{
  "encoder_mlp_ratio": 2,
  "encoder_fused_qkv": false,
  "encoder_bias": "qkv",
  "encoder_layer_scale_init": 0.1,
  "encoder_patch_size": [16, 8],
  "lr_schedule": "wsd",
  "final_lr_fraction": 0
}
Rows from expert 10 of block 3 of the encoder, named by matrix and row number. Rows with one number belong to one neuron. Each number is 50 + 15 x the weight over its row's rms, rounded and kept within 0 to 99. All counts start at 0. After the name is the row's rms in percent of the matrix's.
# up: expert up (encoder.blocks.3.mlp.up, 32x64x128), inputs 0-127
# down: expert down (encoder.blocks.3.mlp.down, 32x128x64, transposed), outputs 0-127
up.24 079:27 37 56 45 74 61 63 54 40 58 51 46 44 48 54 00 51 57 49 31 63 53 53 60 37 59 59 00 35 67 44 70 15 57 60 50 51 55 16 43 37 50 51 42 38 62 58 27 44 52 58 70 57 62 58 51 62 48 60 42 42 28 36 60 54 58 67 47 43 48 33 46 34 47 55 55 42 73 83 64 55 43 41 53 59 62 49 92 62 49 54 59 42 06 54 46 47 54 11 38 81 55 55 54 69 15 55 47 51 49 56 39 48 31 71 44 61 59 50 48 52 47 50 33 24 54 48 51
down.24 081:42 38 52 34 65 27 75 35 49 64 75 66 46 36 56 40 72 72 54 83 55 66 56 55 33 66 44 53 32 34 76 59 60 44 72 41 19 53 53 17 47 41 75 54 59 57 62 53 23 39 65 55 45 49 45 29 74 54 48 51 58 34 41 65 43 60 48 43 67 62 38 74 52 52 79 33 25 24 45 51 48 64 34 65 52 43 53 42 27 43 76 72 75 55 42 28 30 47 43 36 42 28 43 31 56 48 76 60 30 43 63 33 53 34 59 57 54 60 54 42 63 50 38 75 07 48 50 59
up.25 098:51 55 54 92 75 53 42 36 55 65 52 53 54 63 47 47 39 50 49 39 51 48 43 48 61 47 47 62 61 55 53 39 41 43 53 57 79 47 66 40 81 48 76 48 84 44 45 49 52 36 50 43 48 45 52 50 57 52 46 51 44 25 44 54 45 44 41 39 71 56 70 54 43 52 48 40 62 51 41 51 51 10 39 44 48 23 52 54 39 52 54 53 53 63 51 04 58 46 58 94 43 45 41 43 99 48 69 70 29 46 60 23 57 50 13 54 45 47 44 56 33 49 32 74 20 56 91 32
down.25 102:27 33 39 54 66 27 45 40 42 53 77 46 32 53 41 37 57 52 56 68 58 76 40 59 55 41 44 49 52 36 60 65 48 48 80 60 36 69 50 42 63 49 58 50 63 50 53 40 15 37 46 59 45 62 75 55 53 58 53 53 23 48 92 36 23 69 36 45 21 59 43 25 55 62 19 54 53 99 44 64 67 37 48 53 57 29 59 62 42 35 58 58 32 27 61 50 36 34 77 43 54 55 39 80 31 48 50 72 46 72 39 54 44 45 36 36 73 49 68 32 42 65 52 64 20 40 55 38
up.26 098:47 41 52 09 38 56 57 71 51 42 48 57 41 58 53 53 49 45 54 58 29 41 62 57 45 05 38 83 59 38 47 44 81 58 20 54 46 36 23 30 66 49 64 33 61 52 32 60 45 27 49 52 44 43 49 56 55 41 49 46 50 66 61 50 57 38 45 46 45 33 50 52 55 47 64 57 48 23 56 52 51 60 49 55 51 93 57 83 28 58 47 34 50 99 49 77 42 48 47 35 43 43 53 46 31 11 36 38 99 48 60 62 47 85 41 54 59 55 41 63 51 46 51 41 48 47 51 47
down.26 117:25 42 36 62 51 43 45 28 60 65 44 41 72 29 34 46 51 48 66 51 24 44 67 25 46 44 53 54 65 38 63 46 73 59 50 39 81 39 82 48 47 55 58 42 40 31 58 61 74 50 52 58 46 53 43 45 59 42 33 64 42 55 30 49 43 36 75 51 57 22 49 14 24 06 60 24 47 42 51 60 54 64 71 61 32 63 32 59 41 59 32 59 56 46 65 80 72 45 45 06 59 74 51 44 62 50 46 48 29 53 66 50 60 52 58 56 47 34 62 83 42 49 51 39 86 64 50 60
up.27 084:75 67 49 63 08 57 40 50 58 80 37 55 46 33 54 99 42 47 55 51 54 45 61 43 53 23 56 60 46 77 44 49 45 45 28 58 50 33 81 68 59 52 71 47 67 69 63 27 53 63 42 32 53 38 57 30 25 54 52 40 48 62 58 40 64 57 40 63 40 54 60 45 56 58 39 44 49 47 32 55 49 39 44 53 42 30 58 53 45 57 57 39 66 49 50 99 62 57 81 47 09 55 46 45 77 43 77 22 91 44 40 56 49 58 30 55 54 33 58 45 41 53 44 55 57 62 63 44
down.27 096:56 54 40 44 26 60 50 43 46 57 37 39 41 41 49 33 35 28 50 34 28 49 66 52 89 36 58 27 47 53 61 56 60 57 78 44 56 37 57 50 54 32 43 41 29 62 35 32 39 65 45 46 51 78 49 97 44 54 41 57 41 48 56 55 40 59 45 57 51 55 48 35 50 75 61 65 49 86 46 32 55 50 72 36 55 51 51 81 47 68 27 74 48 12 61 66 62 39 51 26 45 56 51 59 49 60 22 58 63 35 16 80 49 47 49 39 13 47 53 63 34 47 38 38 80 70 67 39
up.28 117:54 38 47 64 31 49 63 29 45 54 53 59 46 65 51 68 52 51 50 33 31 41 44 25 41 46 62 61 60 48 43 38 48 45 19 46 53 46 57 46 83 44 14 56 23 62 65 67 57 43 54 52 49 05 53 39 34 58 45 44 51 35 78 14 31 45 34 59 70 48 58 44 48 68 60 54 42 90 50 44 59 61 50 48 62 22 50 56 89 42 56 44 65 44 50 71 54 43 66 62 71 62 44 55 52 29 49 87 43 45 53 76 43 24 35 60 29 50 46 54 55 48 44 66 25 58 90 58
down.28 121:86 43 65 44 70 65 26 60 32 46 48 54 40 64 44 59 62 51 44 50 34 52 49 39 56 53 59 40 60 54 46 39 28 40 39 34 74 42 28 46 70 39 34 56 36 65 75 56 39 42 52 44 52 57 31 54 59 48 69 39 73 49 93 73 52 39 53 42 27 24 31 58 56 22 38 62 50 65 48 36 32 62 60 28 49 48 45 57 32 47 31 69 43 55 71 58 25 43 29 53 44 90 47 62 47 85 53 29 40 69 60 71 33 10 48 44 23 55 58 56 66 40 69 64 46 74 52 51
up.29 087:40 61 48 63 50 57 39 47 60 52 45 47 37 26 45 40 52 53 55 34 81 52 47 65 40 42 46 62 58 42 54 39 73 35 73 59 51 58 69 36 72 40 44 33 77 46 39 10 49 73 63 22 47 55 57 51 28 39 50 55 50 00 33 43 81 62 43 62 36 42 59 55 51 65 52 35 58 46 61 76 46 30 55 51 55 10 42 81 37 54 55 58 48 43 58 37 48 56 34 47 30 48 60 49 78 55 92 35 88 51 57 65 47 71 32 49 49 47 56 52 57 54 42 36 38 54 61 49
down.29 091:24 27 52 34 68 44 67 46 58 61 77 68 36 22 59 49 41 53 58 80 57 79 47 56 70 42 40 31 40 82 67 61 44 65 71 52 41 47 58 56 22 51 45 56 57 62 60 31 29 25 51 40 28 76 64 32 60 53 71 54 22 39 30 57 46 45 42 60 42 43 66 35 50 60 41 50 53 96 31 42 72 44 64 43 63 74 57 64 37 51 55 59 47 24 45 63 22 71 60 28 35 34 50 48 39 39 53 54 60 68 32 27 54 69 37 61 44 56 50 45 42 49 27 33 44 63 40 28
up.30 093:34 58 56 56 88 46 52 55 52 54 72 46 62 58 56 41 42 32 60 31 48 48 51 53 74 40 38 65 46 72 43 46 60 57 64 64 50 54 38 24 47 50 30 58 42 46 84 13 50 82 53 49 40 50 61 39 44 55 49 47 40 77 25 28 51 61 46 57 50 43 18 51 49 57 55 47 40 63 44 52 49 26 55 51 57 64 51 90 24 56 41 45 48 23 47 59 46 50 12 42 64 37 49 46 99 80 48 30 55 42 56 28 51 39 36 41 63 48 40 47 41 49 56 73 52 54 32 58
down.30 092:54 28 45 40 30 51 62 38 50 45 62 58 36 52 38 52 59 46 55 44 65 48 44 40 52 47 46 39 38 25 58 53 36 55 62 40 46 57 51 44 39 52 66 53 45 66 63 58 47 58 38 54 49 69 77 65 49 47 65 47 34 47 22 12 43 39 48 80 41 38 60 20 48 48 66 41 40 61 53 30 59 37 32 60 33 48 63 82 78 53 99 47 31 38 56 36 22 50 58 54 58 77 43 62 18 46 38 68 18 59 18 46 56 78 57 60 60 58 58 69 77 55 53 93 60 45 30 48
up.31 112:93 49 60 43 43 45 37 63 41 62 48 68 76 24 56 50 37 44 48 39 45 47 55 58 38 16 42 33 61 50 57 26 07 36 24 37 50 63 16 51 43 47 87 66 45 32 53 72 57 30 72 19 43 51 47 42 80 61 56 34 45 69 61 57 61 37 44 58 58 42 47 48 56 41 56 34 55 41 39 56 58 52 47 47 56 46 39 47 45 40 49 44 49 85 40 21 52 51 45 30 66 62 40 47 26 70 71 58 59 39 07 56 51 34 40 56 19 60 64 42 49 51 51 51 50 58 76 38
down.31 122:20 55 63 01 66 42 48 48 59 56 19 70 41 60 29 48 44 65 37 60 48 75 55 52 60 47 34 47 61 31 59 50 49 50 50 55 38 72 64 51 40 47 50 25 44 47 63 66 33 79 56 64 66 37 46 28 57 64 28 50 41 46 76 89 32 59 60 57 55 47 53 16 47 36 43 41 26 26 44 65 47 46 62 33 44 55 65 48 51 44 12 59 98 67 74 33 44 65 57 55 62 37 62 45 50 55 49 38 67 38 44 50 50 46 41 59 24 32 54 39 68 66 47 48 72 57 61 47
up.32 126:69 59 50 79 37 52 26 43 46 42 44 54 45 44 46 43 38 44 53 38 65 55 47 58 39 79 42 35 60 63 48 47 17 53 37 50 50 32 43 39 39 44 52 42 12 49 68 40 55 48 48 55 50 51 51 53 51 47 48 46 53 41 61 67 49 45 46 52 37 53 22 36 34 47 52 57 50 66 53 37 46 99 53 48 48 40 53 06 53 65 49 57 50 31 42 38 41 43 33 83 01 67 48 51 20 48 59 29 62 55 35 64 53 28 62 47 18 45 53 44 58 52 57 73 99 52 50 46
down.32 123:80 42 36 56 52 48 61 57 41 54 47 49 50 49 54 42 32 43 41 56 45 60 57 61 54 63 65 52 60 42 45 45 56 50 37 43 48 47 40 53 36 54 54 52 41 53 57 38 62 65 28 42 45 62 44 07 45 61 46 48 50 55 27 89 43 65 48 41 69 55 64 71 54 59 67 49 27 60 35 54 27 60 56 61 72 50 53 31 68 67 38 46 56 52 40 45 41 56 48 92 54 18 46 89 55 61 67 33 80 62 49 61 52 48 59 40 12 71 27 48 41 49 29 19 54 00 47 38
up.33 103:42 43 46 84 20 49 53 40 53 52 41 59 59 65 48 48 43 49 65 43 18 56 54 56 33 55 68 51 55 78 45 50 72 35 50 51 66 33 53 18 73 49 02 54 34 45 52 16 45 52 40 34 51 48 34 43 52 40 48 53 52 52 68 47 47 44 39 46 82 63 00 42 58 53 49 44 45 40 45 30 56 33 51 42 63 48 41 90 52 62 58 49 62 53 50 34 56 61 51 46 64 23 51 47 75 56 49 32 76 52 38 60 46 36 71 57 02 64 40 50 57 61 55 58 41 60 76 70
down.33 099:65 37 69 26 58 28 42 25 49 57 83 55 49 27 54 70 44 27 60 50 53 29 59 48 62 58 38 39 47 51 53 34 43 45 49 59 66 37 47 45 42 50 61 48 59 52 58 32 38 74 42 47 57 60 42 38 84 56 29 49 62 48 47 67 39 23 59 59 34 33 62 41 52 71 54 18 00 80 40 63 51 65 60 59 42 81 51 65 42 56 31 54 30 55 47 48 18 44 59 66 35 60 43 83 55 46 56 64 61 85 53 36 53 31 49 55 32 39 47 68 45 50 35 87 57 74 44 43
up.34 087:42 39 55 58 26 47 86 33 66 46 40 42 33 71 69 93 50 57 42 45 47 54 48 50 50 80 35 59 64 24 41 39 76 41 24 49 67 49 61 60 41 59 38 61 99 43 56 17 41 50 22 52 49 37 44 49 62 45 52 70 43 45 41 53 41 58 54 51 32 25 81 51 54 56 63 55 64 63 61 41 54 43 56 54 61 77 58 47 59 42 38 44 66 55 53 65 54 54 62 31 38 41 53 35 50 17 45 33 87 47 49 85 42 48 28 46 64 46 71 54 47 54 48 61 40 53 34 52
down.34 093:45 45 56 63 47 63 41 57 39 60 43 17 68 26 78 65 36 44 53 28 53 12 49 41 68 44 33 38 37 70 25 55 57 70 67 35 54 50 51 64 52 51 41 55 70 62 42 43 64 26 58 47 36 53 27 63 68 39 66 54 54 57 28 48 41 72 46 32 20 57 46 52 39 54 62 27 81 48 70 38 66 32 56 67 34 37 46 62 44 54 13 34 34 49 69 58 58 49 47 39 42 73 50 35 46 69 62 66 38 94 68 32 56 50 56 34 53 71 65 60 45 42 61 16 61 65 63 33
up.35 072:65 41 57 55 48 54 73 55 65 22 51 31 39 71 38 27 36 37 46 37 10 64 53 56 75 62 59 30 40 29 48 70 67 57 36 41 56 57 44 40 44 44 73 43 32 55 54 83 44 68 84 44 51 57 50 53 40 39 58 52 51 64 26 45 54 60 46 44 46 33 21 68 34 73 59 30 55 66 68 80 50 38 60 44 28 57 51 65 54 30 61 55 42 24 47 63 46 58 12 34 87 56 40 51 37 20 45 59 38 62 32 38 51 40 57 38 75 60 39 54 56 55 56 23 25 67 45 52
down.35 071:15 40 73 19 48 47 73 53 55 77 38 37 27 70 48 56 41 77 63 40 37 76 53 32 62 57 45 43 48 49 46 37 28 51 59 54 61 41 56 53 68 59 77 61 67 58 35 68 28 42 68 35 55 56 56 44 60 50 74 41 66 42 50 26 52 44 69 58 60 42 70 72 51 31 68 55 51 24 59 50 51 47 58 43 28 18 47 40 68 56 73 51 36 67 71 27 44 44 31 44 50 53 51 39 39 54 62 43 39 64 67 30 45 28 78 57 39 34 47 66 52 40 54 93 11 46 34 43
up.36 116:21 50 48 53 68 54 46 64 55 88 54 32 35 00 46 47 46 46 42 40 68 48 41 60 63 61 47 39 44 66 55 50 14 46 62 54 62 40 69 59 52 54 59 47 79 47 69 40 52 61 51 48 50 56 73 51 45 43 51 54 47 37 42 77 51 44 44 38 46 51 54 51 47 52 42 59 60 99 63 48 42 74 53 47 58 27 47 41 34 52 51 43 48 00 45 68 60 42 20 49 33 29 47 43 45 39 60 16 30 50 66 54 52 68 29 43 79 37 51 53 52 49 47 55 66 46 53 39
down.36 126:44 38 27 55 42 54 99 50 51 41 54 39 36 51 45 42 35 47 45 69 66 67 46 53 32 32 53 59 30 42 56 56 56 67 56 48 25 68 66 41 58 68 60 37 36 51 64 57 33 31 55 50 40 75 51 82 45 55 36 48 29 52 54 48 61 76 45 74 55 40 45 92 48 72 87 80 57 67 31 46 60 35 48 50 59 65 69 57 54 59 76 31 43 42 36 51 42 56 43 45 58 13 48 54 35 50 57 60 30 49 23 51 52 63 50 49 46 57 52 33 37 53 27 11 46 15 44 42